Rows from block 6, named by matrix and row number. Rows with one number belong to one channel. Each number is 128 + 24 x the weight over its row's rms, rounded and kept within 0 to 255. All counts start at 0. After the name is the row's rms in percent of the matrix's.
# convs0: first 3x3 conv (model.mid.0.convs.0.weight, 128x128x3x3, standardized in use), inputs 18-26, a 3x3 kernel for each
# convs1: second 3x3 conv (model.mid.0.convs.1.weight, 128x128x3x3, standardized in use, transposed), outputs 18-26, a 3x3 kernel for each
convs0.56 100 [122 141 158 125 118 139 143  99  74 129 124 113 166 121 111 139 126 110  97 106 133 122 133 109 115 105 152 138 123 134 123 128 116 124 144  96 145 145 123 124 143 156 172 161 122 154 136 153 129 169 174 155 121 122 107 119 103 121 136  99  90 111 100 129 142 120  80 113 151 126  88 142  99  91 104 112 126 120 158 153 117]
convs1.56 107 [147 164 146 150 171 146 119 129 129 139 105 129 157  86 117 133 135 145 144 141 126 118 135  87 137 129 127 125 143 172 137 161 127 130 112 115 108  67  89 119  95  93 122 119  97 102 141 131 139 141 153 128 154 116 119 138 121 113  93 159 126 110 125  93 140 149 121 113 133 108  97 117 157  92 146 167 104 141 146 193 143]
convs0.57 107 [108 136 126 129 108 122 131 133 126 112 111 129 113 153 168 115 101 107 126 111 144 120 139 152 131  94 140 122 108 116 145 211 149 138 158 139 109 140 123 163 139 131 202 129 168 104 129 148 125  82  89 107  84 125 132 151 114 131 142 107 163 130  96  87 115 137 117 119  83 128 153 118  93 128 118 107 143  86 128 118 117]
convs1.57 098 [155 106 111 144 137 116 118 112 147 149 178 121 143 156 135 140 162 148 127 164 122 117 118 156 147 153 139 167 108 136  89  38 144 132 140 133 136 118 101 144  95 113 141 165 102 139 153 115 122 155 129 128 108 112 144  90 119 155 168 114 129 136 137 134 133 140 133 124 133 124 144 133 109 112  84  92  68 105 117 131 132]
convs0.58 103 [117 143 122 119 121 100 145 123 111 138  99 112 111 129 148 158 125 135  99 114  89 130 166 129 126  68 142  98 107 121  94 132  73 104 109 110 192 150 167 158 139 131 138 143 122 117  97  90 128  97 144 110 106 121 116 120 158 121  79 180 116  76 129 127 110 112 113  70 121 104  76  75 111 118 118 150 105 136 140 147 100]
convs1.58 095 [ 69 103  92 128 150 112 125 102 112 148 121 100 131  78 131 142 139 142  75 138 124 115 114 139 127 131 122 107 144 134 167 126 159 142 160 154 106 124 130  95  90 124 114 109  98 111 123 128 115 130 118 116 119 120 134 148 167 122 147 152 138 137 124 174 162 124 165 184 154 137 158 129 127 132 119 124 135 122 157 123 139]
convs0.59 095 [155 143 136 151 120 100 136 125 125 161 129 150 165 132 141 147 134 110  81  93 105  82  76  97  92 101 108 142 135 109 149 146  95  81 114  96 163 193 107 138 201 130 122  85 141 163 178 163 169 137 143 140 130 117 125 124 149 117 151 147 139  90 116 117 133 122 115 139 125 130 148 111 105 138 115 108 124 118 134 156 117]
convs1.59 097 [138 136  93 133 112 113 115 128 110 124 119 128 111 146 151 131 134 150 138 110 110 157 132 154 111 180 120 152 117 150 152 159 115  74 141  53 111 130 117 129 107 119 159 144 125 141 114 132 144 116 124  96 101 118 124 139 127 143 103 128 137 102 115 115  90 115 135  95 122 140 127 128 118 136 122 141 135 129 141 126 124]
convs0.60 070 [144 181 128 171 177 160 201 177 176 124 129 144 136 157 114 143 120 120 176 149 148 166 154 165 151 143 161 149 150 127 127 143 124 119 138 119 151 145 154 116  99 120 117 116 132 128 158 136 142 166 151 158 155 145  98 132 143 137 132 147 106 141 137 118 130 114 143 136 137 126 149 109 130 121 146 136 152 127 119 122 161]
convs1.60 087 [ 67  73  75  92  92  74  72  69  84 119 132 144  91  64 128 115 123 126 124 130 144 118 122 101 127 142 120 118  74  96  91  77  98  88  84 124  82  95  95  87 117 108  84 102  88 140 134 137 115 104 121 134 123 135 133 129 137 115 101 105 146 107 138 125 122  91 117 132 122 137 106 113 168 165 125 166 144 135 117 164 130]
convs0.61 097 [132 100 112 137 107 112 146 126 138 128 124 118 116 149 123 121 140 134 131 105  90 136 122 105 117  91 111  97 126 120 111 149 128 107 122  84 107 142 117 112 136  98 116 109 123 131 116 121 113 175 100 137 121 120 123 122 119 113 105 107 120 118 126  53  44  98  95  26  65 101  85  81 147 116 146 114  60 138 128 143 155]
convs1.61 122 [129 131 153 159 179 155 141 150 135 144 142 148 118 113 158 159 138 144 104 110 120  90 124  95  85  98  98 128  87 116 101 151 112 126 102 125 130 140 153 127 139 140 149 154 139 132 144 152 122 160 152 148 112 135 156 163 158 155 142 137 147 146 163 136 105 144  98  86 108 105 112 136  82  94 100  99 103 121  94 101  86]
convs0.62 096 [130 151 111 131 131 109 160 140 121 177 108 134 141  99 154 125  89  88 193 162 136 158 147 137 138 128 151 109  91 110  97 100 103 124 144 149 103 120  96 116 135 118 166 134 113 139 114 125 159 152  95 122 108  84 102  97 133 153 122 130 139 144 143 151  99  98 145 149 106 150 127 135 139 115 153 122  94 117 147 137 110]
convs1.62 091 [147 153 139 148 135 124 163 110  84 138 152 152 104 145  97 156 161 107 139 150 142 151 154 122 162 114  90 114  61  99 121 124 114 111 127 116 132 125 114 123 114 134 110 157 165 137 132 141 133 107  95 147 114 117 138 112 124 126 104  94  96 110 114 124 138 136 155 155 136 134 161 105 160 141 144 126 138 123 150 121 163]
convs0.63 124 [124 183 165 105 160 133  82 163 165  87  86 115 118 146 112 137 141 135 134 143 114 141 152 141 147 157 127 105 113 124 129 125 128 163 159 151 111  98 113 122 195 111 108 118 145 139 130 123 133 122 112 102 142 117 132 145  87 130 129 142 118 154 109  83 116 158 105  78  87 130 101  87 109 126 149 130 115 113 130 156 134]
convs1.63 134 [139 101  85 116  83  90 134 162 155 166 130  94 160 127 103 150 151 145 108 131 101 119 147 122 105 142 121 137  97 108 137 107 140 139 190 163 147 178 189 194  91 160 158 169 152 160 131 147 129  88 169 141 167 131 131 113 151 143 148 151 139 133 124 143 115 107 122 112  94 115 133 111 100 112  88 119 122 111 126 115 100]
convs0.64 097 [133 124 130 111 147 153 117 129 134 144 137 132 145 145 103 133 131 106 142  86 123 157 135  83 132 141 157 159 156 156 164 142 170 154 139 148 121 106 117 111 144 104 140 148 143 130 154 122 119  86 127 166 150 133  97 113 140 104 123 147 122 127 140 135 118 100  93  44 108 142 118 110 125  96 154 134  53 114 110 110 176]
convs1.64 097 [ 97 131 104 120 135 113 128 126  94 132 134 139 167 164  82 147 100 131 127  86 103 138  66  98 100 134 128 104 126 123 128 148 143 134  90 125 119 105 150 105 106 128  77 138 121 130 124 133 122 166 139 117 155 116 132 118 137 127 133 144 153 147 150 122 128 124 116 142 110 119 123  96 155 160 149 149 161 154 121 132 150]
convs0.65 110 [118 122 130 146 124 152 132 138 149 123 150 138 148 164 127 144 132 113 128 124 158 149 161 135 159 137 147 156 133 143 118 177 161  88 117 101 129  90 120 117 111 147 162 164 172 113 110 124 128 119 149 128 138 115 116 109 136 136 105 117 140 183 104 130 144 131 143 123 107 156 113 160 127 155 130 117  90 135 113 112 135]
convs1.65 125 [112 119 128 118 139 129 125 142 113  94  59  78  92 151 112 145 146 158 146 141 150 124 150 149 135 153  93 170 105 128 138 131 153 130 125 141  89  83 115 126 147 130 137  99 111 119 123 135 147 132 142 165 110 163 159 165 109 159 135 145 145  95 128 130 124 112 133 133 116 143 171 141 131 131 132 119 116 127 120 131 124]
convs0.66 086 [148 114 140 104 104  95 121 123 121 112 140 144 130 137 150 122 122 120 144 157 149 136 102 155 162 136 153 109 123 129 114 109 132 104 111 107  91 113  85  93 138  84  93 104  78 156 153 185 167 167 170 175 180 181 126 157 126 131 121 132 163 115 148 131 103 143 134 143 123 115 127 103 112 100 149 113  69 121  92  77 116]
convs1.66 097 [120 135 113 129 159 146  99 122 116 127 103  81 115 115  91  92 118 106 150 146 166 143 164 167 142 145 195 116 134 151 121 143 141 120 164 140 115 139 130 135 131 114 129 124 104 159 147 159 152 151 149 165 150 178 131 122 123 131 147 128 137 111 139 155 129 125 182 166 150 141 136 138 137 126 141 137 136 147 152 159 150]
convs0.67 100 [107 155 154  91 117 147 142  60  42 111 100 119 111 122 159 127 150 163 108 119 127 124 145 131 103 140 141 137 119 124 105 119 129 132  95 115 119 128 121 145 179 119 105 130 115 126 145 152 124 185 141  87 131 138 124 136 102 161 182 118 148 120 104 130 103 102  93 100 150  64  92 138  86  91  89  95  84  92 120 110 128]
convs1.67 113 [128 135 117 140  81 130 100 112 120 105 148 143 142 156 160 138 119 134 122 138 125 142 132 138 137 142 105 156 113  89 140 131 102 121 106 103 119 160 142 149 145 102 122 139 134 110 137 146 109 122 158 141 121 146 108 129 124 127 128 138 117 124 129 128 122 108 139 116 123 128 128 122 105 114 103  92 140 110 113 127  95]
convs0.68 085 [138  76 119 150 151 126 146 166 127 195 182 169 139 189 124 162 152  83 128 114 115 110  96 115 101 114 134 102 133 119 115 124 111  80 145 131 115 153 121 123 138 119 131 116 104 136 138 132 136 130 122 127 104 133 137 134 169  90 108 139 135 147 198 122 176 129 106  93 120 121 122 142 173 163 153 152 109 115 110  99 104]
convs1.68 085 [158 133 135 107 136 125 117 167 129 134 113 104 128  84 115 105 109 115  86 102 135 119 171 140 104 108 147 132 144 110 152 114  95 113 114  72 144 123 148 132 124 119 129 101 144 112 113 147 121  97 134 135  97 124 120 144 143 136 145 138 103 121 137 138 140 146 107 140 138  99 108 142 171 154 189 145 131 159 148 162 155]
convs0.69 112 [141 120 155 131 117 121 151 121 125 123 152 143 154 122 123 134 109 128 150 128 133 131 119 109 121 129 129 118 110  83 150 118  95 148 138 132 130 173 135  83 171 135 144 147 160 118 148 109 113 107 131 142  94 137  90 128 109 101 168 139 128 193 113 142 115 135 148 110 125 115 145  95 110 117 107 144 153  93 103 134 142]
convs1.69 120 [ 79 134 149 118 113 156 105 128 169 143 144 139 120 135 135 129 121 134  59 110 154 114  80 122 133  90  98 139 105 121 182 145 132 158 136 141 107 146 109 107 131 168 113 113 108  92 128 140  73 143 139 111 130 153 129 139 130 131 117 116 117 133 154 137 128 137 127 152 123 111 127 105 110 147 121 154 128 117 135 133 125]
convs0.70 095 [101 120 123 116 104  62 130 146 114 145 113 138 124 150 138 114 100 129 101 122  88 148 127 140 153  99 137 110 114 103 126 128 111 125 126 122 120 160 106 130 109 118 134 136 134 158 143 166 156 113 141 142  79 111 134 136 123 126 186 118 112 133 119 122 118 133 187  90 116 137 114 117 132 117 127 116  97 114  96  94 107]
convs1.70 094 [107 103  90 119 141  76 130 137 122 142 149 170  91 131 115 105 111 117 160 134 123 124 118 142 134 131 141 126 138 111 222 118  92 170 158 123 155 123 130 152 122 125 144 134 134 120 116 117  83 125 121 114 124 116 133 152 162 136 128 144 138 119 140 100 170 133  97 148 148 149 110 107 155 140 130 169 150 124 154 151 142]
convs0.71 123 [108 106 145 123 150 188 172 128 169 160 152 164 147 160 118  94 116 109 146 156 100 119 103 109 125 108 112 146 147 133 126 127 137  91 103 100 139 124 123 142 100  91 132 139 132 131 144 150 153 161 139 143 132 127 134  98 117 172 133 125 143 128 105 151 136 121 165 119 102 148  95 133 126 144 124 147  79 115 125 107 114]
convs1.71 117 [143 131 103 134  91  96 163 142 114 149 181 149 164 126  82 129  96 112 110 123 145 123 142  81  88 122 110 141 128 123 113 104 114 132 130 126 156 142 146 161 139 107 134 127  99 142 104 114 120  73  76 115 124 127 148 108 117 119 103 118 150 145 156 104 131  90 119 123 110 130 106 113 120 149 108  91 147 116 118 102 121]
convs0.72 105 [115 129 102 146 142 139 126 148 122 118 123 144 147 149 166 161 171 139 154 104 139 119 123 108 124 152 124 110 106 127  98 119 101  81 108 139 137 173 178 139  62 156 189 189 189 137 137 117 142 165 147 156 160 143 168 159  93 110 165 175 147 123 138  98 126 131 125 136 109 123 134 131 118 143 121 121 181 102  98 105 141]
convs1.72 096 [ 99  95 129 111 114 122 137 124 130 159  96  96 120 104 124 147 141 123 102 105 117 118 130 145 113 136 153 148 162 161  89  80 160 132 155 141 128 124 117 121 155 129  97 108 132 101  90 120  71  92 109 118 104 131 116 111 106 131 104 123 127 107 110 142 142 172 171 165 163 133 144 151 111 133 122 108 106 118  95  99 118]
convs0.73 100 [138 130 118 142 103 170  80 126 102 126 124 141 143 195 184  98 150 120 107 137 138 111 157 137 145 123 159 123 167 151 158  95 157 168 179 129  94 115 125  88 145 101 103 101 101 112 171 118 146 124 149 124 134 155 147 149 172 134 163 119 110  54  93 143 153 152 121 136 147 122  74  94 153 143 136 137 139 129 156 117 150]
convs1.73 092 [159 140 148 157 167 121  92 151 144 157 147 134 118 150 159 151 146 128 165 126  99 137  71 122 143 153 138 123 117 120 119 157 134 119 141 133 120 119 129 134 139 118 148 150 146 141 128 129 127 116 121 142 128 133 131 152 157 130 116  99 123 137 120 155 148 131 164 161 142 116 123 123 126 128 104 114 126 124 112 144 123]
convs0.74 107 [103 102 139 154 130 157 138 112 134 117 139 136 141 168 176 120 150 153 118 157 150 135 157 170 115 102 134 140 159 126 119 145 109 128 127 137 105 121 115 155 117 138 140 129 133 120 107 154 100  68  82 145 111 127 145 148 106 118 177 122 122 138 110 158 159 131 149 104 122 140 143 110  85 111 120 161 115 135 134 125 122]
convs1.74 105 [121 125 147 123 137  76 138 151  81  63  83 113 112 106 135 125 170 154 167 151 125 143 146 137 133  96 141 165 172 122 154 129  89 133 142 132 118 119 106 118 154 123 102 108 122 135 111 129 130 159 137 118 135 113 125 140 133 134  98 121 134 139  92 131 149 132 111 135 114 103 121 130 115 140 122 135 124 128 110 130 139]
convs0.75 108 [108 126 129 139 105 131 138 108 140 108 117  95 145 153 144 130 104 134 155 145 155 154 140 145 117 144 134 133 117 113  93 119 139 134 113 106 121 170  96 153 130 155  91  88 126 110 127 168 143 149 156 119 110 114  91  92 102 118 131 132  88 134  94 134 121 133 115  88 123 115  99  96 120  92 102  99 102  77 101 111 123]
convs1.75 112 [104 110 153 117 140 114 119 114 122 119 130 131 135  84 134 170 155 149 145 149 106 128 117 131 121  98 130 162 185 145  99 126 126 138 103 121 103 110  93 104 150 110 133 119 133 121  97 116  88  89  90 101 100 120 135 148 165 120 138 142 123 115 143 131 146 133 112 137 134 105 104 104 101 110 127 134 148 126 133 161 131]
convs0.76 098 [158 134 100 136 119  81 126 139 126 105 131 150 107 176 149 159 143 112 147 126 152 172 161 177 141 163 146 132 124  93 124 123 130 150 114 120 119 148 131 135 168 157 139 189 155 117 100 136 100  93  71 120  96 110 126 127 161 114 109 151  94 126 133 107 127 148 108 141 138 129 135 131 163 174 126 123 146 166 128  90 112]
convs1.76 090 [147 119 112 169 147 164 192 160 146 130 114 108 103 146 181 139 125 143 108 125 123 134 126 142 123 116 128 145 148 154 120 148 136 131 159 143 118 103 119 141  88 119 137 109 122 160 128 127 164 125 143 114 119 116 121 117 129 130 152 108  98 123 114 141 122 125 139 122 148 152 165 139 140 136 121 136 125 139 134 110 115]
convs0.77 107 [101 157 155 144 148 124 114 120 170 134 119 113 151 116  80 134 152 147 114 154 135  89 137 126  93  35  89 106 134 116 109 133 100 149 114  98 149 133 110 106  51  94 130  82  94 128 171 150 107 116 157 113 159 142 173 155 162 137 151 154 134 114 166  63 130 118 107 113 113 100 106 117 122 147 103 125 157 147 129 142 118]
convs1.77 101 [115 166 164 140 160 122 144 153 155  96 113 124 139 138  87 141 130 116 143 183 192 119  67 146 155  98 120 162 167 135 118 168 172 157 128 143 164 141 115 168 144 121 152 156 122 108 108 109  67 100 103  74  81 105 118 130  82  92 126 128  83 105  98 154 163 124 179 168 160 156 156 138 137 133 163 113 118 158 141 152 142]
convs0.78 110 [ 79 150 131  81 139 112 120 105 116 110 110 132 152 152 146 145 116 108 124 143 110 155 122 139 143 131 114 173 181 145 135 116 178 100 123 161  83 117 138 148 125 118 150 148 112 138 125 164 110 110 143 145 159 103 103 129 117 129 148 117 126 113 132 143 128 142 109 142 156 135 103 117 139 158 147 152 100 164 120 132 156]
convs1.78 115 [116 130 121 138 133 175 126 144 170 130  89  83 128 170 102 125 136 110 114 144 131 167 156 126 152 153 131  89 121 155 151 147 125 130 132 112 146 148 148 145 175 129 132 122 125 139 135 129 145 113 126 132 131 124 107 101 100 128 135 114 107 130 132 126 153 131 128 109 104 139 134 123 132 106 142 131 143 117 118 125 103]
convs0.79 104 [153 133 106 124 107 157 112 139 154 147 160 112 130 171 130 132 177 153 133 107 144 140 152 166 150 167 139 124 135 126 111 110 147 117 143 179 124 113 123 118 135 168 101 143 119 143 143 142 105 132 147 114 194 139 146 126 153 123 137 139 171 132 115 157 112  84 148  98 115 131  93 151 119 135 109 164 117 139  84  81 153]
convs1.79 098 [139 131 114 139 128 126 118 167 151  72  94  91 133  94  70 107 101 117  81  99 131  66  83 127 146 171 143 129 155 194 142 137 154 155 101 132 153 173 166 145 127 159 176 155 133 145 145 128 129  89 107 104  94 104 101 106 107 135 133 128  99 132 110 151 102 153 165 186 151 159 168 143 134 127 115 104 126 136 133 121 145]
convs0.80 103 [114 125 127 129 124  82 127 128 103 122 183 113  88 141 144 130 141 171 135 140 151 146 122 115 117 141 139 142  86 137  90 118 181 118 132 143 144 191 167 125 105 104 119 114 105 151 174 133 165 136 113 126 117  96 143 121 125 136 155 125 139 158 151 132 109  90 119 123 143  94 121 110  97  83  85 126 173 137 116 115 130]
convs1.80 099 [118 144 129  91 140 144 107 131 145 105 102 111 112 130 175 110  90 141 151 154 131 113 105 126 103 146 130 125  92 116  93 175 130 112 182 139 138 124 138 146 161 178 155 138 125 159 148 159 155 147 134 117  81  98 141 130 135 145 115 122 168 148 113 153 117 160 107 120 126 110 130 135 139 117 125 137 150 119 129 159 122]
convs0.81 114 [ 79  97  82 143 135  96 119 163 124 147 129 175 137 121 124 172 132 131  95 149 167 155 114 111 146 138 129 138 141 136 149 100  98 146 142  97 103 108 125 111 125 120 146 160  94 168 134 107 130 152 124 128 112 140 145 157 136 176 172  97 143 180 118 153 122 110 115 147 135 118  92 133 137 125 137 160 116 131 124 110 132]
convs1.81 092 [121 117 101 126 140 108 108 136 149  95  93  84 113 155 156 107 129 138 137 146 130 149 137 122 109 138  94 152 143 143 206 102 120 152 120 125 124 136 139 161 160 153 111 127 122 120 156 122  96  86 125 129 111 108 129 114 113 127 138 104 118  75 127 126 149 134 112 181 146 126 116 135 123 122 116 114 144 111 120 119 108]
convs0.82 091 [137 137 113 129 154 157 179 150 124 159 152 119 122 102 151 157 133 141 129  91 113 118 132 124 145 117 134 116 160 114 128 151 121 110 157 140 173 156 141 150  92 117 146 103 154 121 139 138 154 156 149 156 132 131 123 141 117 114 120 149  94 100 161 154 130 131 125  73 110 144  98 124 147 133 154 115  80 125 156  96 120]
convs1.82 100 [160 145 101 150 130 152 125 140 115 132 116 138 137 118 105 131 108 118 110 149 144 156 131 160 144 150 130 121 151 136 161 180 148 141 141 117  90 133 120 115 122 113  77 111 129 108  81 108 101  74  98 133 128 110 133 144 131 127 121 119 112 116 118 128 141 115 122 136 119 129 133 135 137 130 130 164 183 135 153 146 123]
convs0.83 122 [155 139 177 141 121 160 127 127 169 146 136 104 113 136 127 122 148 142 135 143 156 128 137 151 130 145 104 104 145 137  94 138 118 128 138 145 149 104  96 105 121 141 114 129 137 140 135 137 142 104 109 156 127 132 128 132 147 142 145 102 103 113 148 124 123 151 111 137 121 100 152 146 105 136 138 146 145 133 119 128 121]
convs1.83 122 [ 96 127 138 135 158 152 169 143 122 125 134 116  93 131 158 110 119 131 139 119 133 136 135 140 121  88 130 142  96 122 172 113 210 128 122 117 116  97 137 114 141 139 133 141 100 153 107 133 131 133 119 131 117  82 119 127 156 128 122 140 137 150 156 144 130 147 125 128 145  95 121 128 137 136 115 129 139  88 132 117 152]
convs0.84 104 [118 107 117 132  81 124 115 133 141 153 127 103 148 104 121 160 125 146 146  88 104 118 118 125 176 137 123 136 139 111 109  96 104 153 114 105 173 118 127 164 143  95 124 140 123 101 109  96  87 122 104 146 117 117 108 145 114  97 122 136  96 105 106 131 148 148  78  93 136 137  98 103 103 104 112 104  85  83 117 104 112]
convs1.84 100 [133 145 156 161 164 176 121 131 137 111 106 128 112  95 134 113 105 101 162 130 104 134  81 101 125 131 135 154 152 102 143 144 122 123  88 161  93  74 130  80  84 119  90  80 129 139 110 114 105 107 122 130 116 123 140 122 134 151 130 136 104 120 119 114 134 112 108 170 144 105 131  93 136 171 117 148 172 165 134 157 161]
convs0.85 102 [136 110 130 115  89 103 126  89  95 132 107 110 112 120 100 132  99 129 108 106 127 119 102 143 102 102 126 134 109 124 102  74 132  86  98 107 118 108 130 118 101 127 135 114  89 119 131  71 115  93 127 136 119 126 112 115 143 100 124 117  72 143 157 144 126 136 152 123 148  96 126 127 115 124 128  80   0 110 123  92  71]
convs1.85 095 [134  93  65 135 120  88 148 139 101 147 171  87 126 162 140 190 101 126 133 121 147 126  55 158 147 125 125 169 135 167 141 174 116 139 160 131 151 157 144 142 161 162 134 153 156 124 138 123 118 148 131 124 128 101 107 101 135 146 124 144 111 144 149  94 111  92 104 137 127 120 120 123 167 173 167 171 241 172 109 162 130]
convs0.86 091 [147 135 135 154 169 122 113 136 117 141 135 135 159 133 141 139 132 136 155 157 149 141  83 106 152 123 131 135  98 105 130 119 123 125 120 145 110 118 116  95  98  90 111 102  68 167 195 178 195 225 196 181 218 209 141 144 114 159 191 156 146 182 128 145 137 115 171 150 124 140 159 147 118 131 129 160 143 140 155 139 128]
convs1.86 102 [136 121 121 131 102 121 116 130 110 124  92 102 109  99 129 100 112 106 110 137  84 167 130 123 148 130  97  96 123 109  99 105  87 116 142  88 102 110 120  86  71  96 119  66 110 142 155 122 173 156 129 147 138 136 131 127 107 108  93 118 143 122 130 106 134 105 135 147 125 115 122 108 112 161 102 139 186 121 115 147 104]
convs0.87 108 [128 157 171  84 116 186  88  80 161 111 125 130 100 147 155 167 158 134 132 157  92 142 131 120 161 123 106 146 169 154 121 121 157 149 126 160 114 133 115 109 106 127 109 134 124 136 139 144 134 118 112 128  86  83 164 105 126 118  96 141 117 115 123 115  83 149 128 100 129 117 139 112 162 154 122 109 113 132 144 136 125]
convs1.87 116 [100 152 161 125 178 166 129 136  90 122  94 107 127 106 115 128 110  98 133 164 134 131 112 145 155 107 128 130 114 149 144 166 152  81 130 136 131 150 166 143 173 166 118 150 174 126 134 125 138 138 119  97 123 130 116 143 134 145 165 119 134 103 117 124 147 156 119 139 162 148 151 110 142 133 119 155 164 139 140 117 127]
convs0.88 095 [132 120 115 136 137 136 129 127 130 100 113 119 150 129 120 132 167 153 152 129 119 152 104 102 137 109 128 158 120  99 162  63 102 130 151 149 138 152 122 131 155 109 130 114 128 148 148  98 117 115 112 111 123 146 130 126 119 133 118 127 121 133 161 127 132 126 114 123 159 141 127 157 100 134 141 142 108 125 134 103 109]
convs1.88 106 [135  98  90 129 116  70 135 152 141 151  83 143 115 123 121 106 109 150  94 115 125 140 101  94 150 113  87 123 120 148 149 148 132 131 130 124 165 147 147 170 146 119 160 151 140 113 124 140  76  96 117 108 124 109 123 111 125 109 113 117 115 143 137 149 129 133 123 134 125 112 146 119 123 125 133 113 139 131 130 138 132]
convs0.89 082 [133 120 102 149 104 126 138 125 130 163 188 145 142 173 155 129 187 129 111 115 135 121 140 129 121 120 147 121 134 125 136 142 117 133 140 155 142 135 148 143 126 156 133 136 145 143 130 139 103 109 105 134 111 145 143 126 123 129  95 111 150 150 136 126 106 144  96 113 118 140 101 102 177 156 146 105  73 117 128 112 117]
convs1.89 091 [120 121 142 125 130 104 136 148 109 132 130  89 119 139 126 137 139  92 135 182 128 148 135 191 184 145 111 166 134 137 174 128 136 122 116 172 134 119 121 132 106 124 132 125  96 110 126 105 126 153 126 126 128 115 139 145 136 111 139 145 122 121 122 153 132 131 145 128 124 124 162 139 135 155 140 133 139 125 137 133 114]
convs0.90 090 [143 158 110 121 148 136 141 118 112 197 167 127 141 176  75 145 113  82 124 121 150 109 131 112 113 137 127 139 139 138 120 100 101 156 119 152 121 172 132 121 116 109 164 125 123 128 152 126 113 144 151  73 115 137 112 128 177 107 113 133 134 115 123 119 131 140 134 162 134 136 101 152 185 129 133 138  83 111 156  89  83]
convs1.90 083 [157 114 125 126  71 100 133  76  88 180 151 109 158 131 114 116 102  96 116  76 122 118 127 113 108 112  94 103 117  85 120 126 131  80 121 138 123 138 102 139 133 144 165 119 113 148 134 156 140 133 113 141 141 114 146 140 138 116 130 138 114 134 156 108 152 121 158 156 138 113 178 119 149 125 102 162 110 133 154 125 129]
convs0.91 111 [135 142  93 100 143 122 123 119 147 104 119  94 107  50 104 124 119 144 141 140 140 171 171 123 118 110 121  81 115 148  67 112 101 130  78 129 135 145 105 110 165 140 101  95 107 149 133 133 144  99 141 137 116 164 100 107 143 128 165 179 118  86 156 103 113 114 104  94 169 134 109 162 115 105 129 144 150  60 145 148 104]
convs1.91 103 [138 136 150 139 121 128 139 149 145 119 149 175 166 132 121 115 126 112 143  99  91 141  83  65 116  71  97 167 164 120 105 155  92 119 136 152 166 156 157 136 142 151 175 154 131 104 132 121 132 143 136 110 146 139 133 158 119 147 145 101 147 136 120 131 127 123 130 153 113 121 160 114 139 146 135 170 166 113 122 131  97]
convs0.92 097 [ 93  89  89 110 111 126 142 146 116 211 183 129 157 109 108 152 136 117 103  86 117 117 131 169 130 139 143 174 181 171 137 146 161 149 151 145 143 150 111 139  99 100 147 122 184 108  81  87  91  31 113  87 105 175 116 118 142 116 161 138 130 135 155 133 143 126 119 113  98 120 148 135 166 151 157 104 116 147 122 115 122]
convs1.92 089 [121 106 119  93 129  60  78 105 100 138  72 109  86 144 155  94 122 112 139 102 150 115 117 139 127 102 127  78 109 105  72 142 132  94 110 114 119 115 142 128 176 178  72 121 150  76 133 144 128 150 162 131 115 153 132 168 121 118 112 109 138 132 124 157 109 113 148 142 119 123 111 135 143 155 166 118 128 128 144 141 107]
convs0.93 098 [151 135 108 145 112 146 130 122 152 123 184 151 171 127 189 139 119 135 133 161 134 138 121 123 153 132 119 134 147 156 119 158 149 126 127 140 138 116 163 108 131 156 127 126 143 135 102 109 145 162 132 147 133 139 174 123  99 114 156 127 161 144 131 142 122 140 162 143 121 137 125 105 139 118 108 106 158  93 126 123 130]
convs1.93 090 [122 137 102 118 126 107 104 114 134 138 142 136 139 129 125 137 124 133 182 120  90 126 146 164 113  99 122 151 141 155 103 145 171 113 148 138 169  99 113 196 101  87 195 163 153 130  99 128 112  78  92 114  88 120 136 151 116 126 150 158 142 138 145 134 128 122 120 138 134 121 109 148 156 156 139 183 172 158 142 153 134]
convs0.94 106 [136 122 113  86  66 105 124 110 120 124 120 127 100 176 107 130 119 149  97 131 131 130 111 161 136 141 114  97 144 148 131  93 109 119  95  96 109 114 104  89 116 146 112  98 139 102 110 130 120 102 122 105 160 155 174 152 142 151 114 155 107 122 136 113 165 129 168 156 139 135 152 122 133 150 132 127 107 118 139 102 103]
convs1.94 099 [134 116 141 128 201 203 137 166 134 118 126 143 167  93 127 137 133 106 164 114  89 115 116 125 126 119 101 123 115 104 130 117 123 104  95 131 125 188 143 131  91 130 150  99  89 114 112  92 126 131 121 143 134 127 130 138 129 145 136 113 144 122 128 138 164 144 149 168 134 154 137 145 130 152 124 148 161 165 138 136 133]
convs0.95 099 [119 154 153 145 181 110 132 125 117 146 136 164 138 159 150 153 150 156 108 117 131 110 132 143 126 141 120 103 156 122 120 131 113 105 118 110 113 110 141 146 107 131 168 164 179 119 132 114 131 104  97 120  80  95 159 147 145 141 164 168 144 151 148 116 124 148 124 158 129 109 144 165 120 136 130 126 141 119 127 137 130]
convs1.95 098 [150 120 134 142 145 151 111 153 131 127 107 140  90  71  78  40  93 134 112  86 110 160 121 140  82 121 134 135 122 145 131 127 147  73 128 102 111 129 159  77  69 136  79  93 140 165 146 122 162 160 149 173 184  99 142 108 115 130  59 111 110 128 134 125 163 140 139 161 143 154 140 142 114 124 137 130 105 132 118  98 124]
convs0.96 100 [118 119 134 114 103 140 130 186 144 110  88 109 107 128 142 106 133 139 106 108  97  94 129 141 165 144 130 139 123 146 129  94 121 124 121 121  70 131  75 118 141  79  95 103 107 124 114 112 107  91  85  88  89  87 123 104  98 143 135 117 115 152 120 130 134 108 116 105 130 153 156 124 105 120 128 111 116 102 111  95 120]
convs1.96 097 [157 110 153 151 161 163 138 150 117 187 136 180 112  94 153 118 155 120  89 139  90 113 141 123 153 144 154 135 148 100 165 160 150 158 138 133 142  98 126 172 114 156 146 151 152 183 131 158 145 115 155 121 119 141 143 126 130 113 129 113 132 142 128 129 119 101 109 118 126 119 145 122 143 183 121 144 138 142 120 151 156]
convs0.97 102 [197 178 122 160 111 171 126 123 133 100  89 115 117  97 102 129 134 102 117 119 108 118 117 103 103 111 102 118  87 146  93  77 120 138 120 156 110 112 131 136 105 156 110  99 150 129 134 142 138 139 143 111 156 153 130 146 118 142 102 139 129 159 129 107 150 142 156 122 145 152 153 162 129 115 160 127 112 129 142 148 142]
convs1.97 090 [ 88 106 104  92 133 100 112  88  82 106 101 118 109  87 135 121 141 115 130 158 143 125 114  93 148 101 147 171 158 150 152 199 158 139 170 117 140 148 135 112 156 116 108 147 116 154 169 176 153 131 137 120 164 136 141  83 118 111 122 110 121 116 128 115 129 110 125 157 131 127 106 136 109 144 139 113 194 152 116 124 137]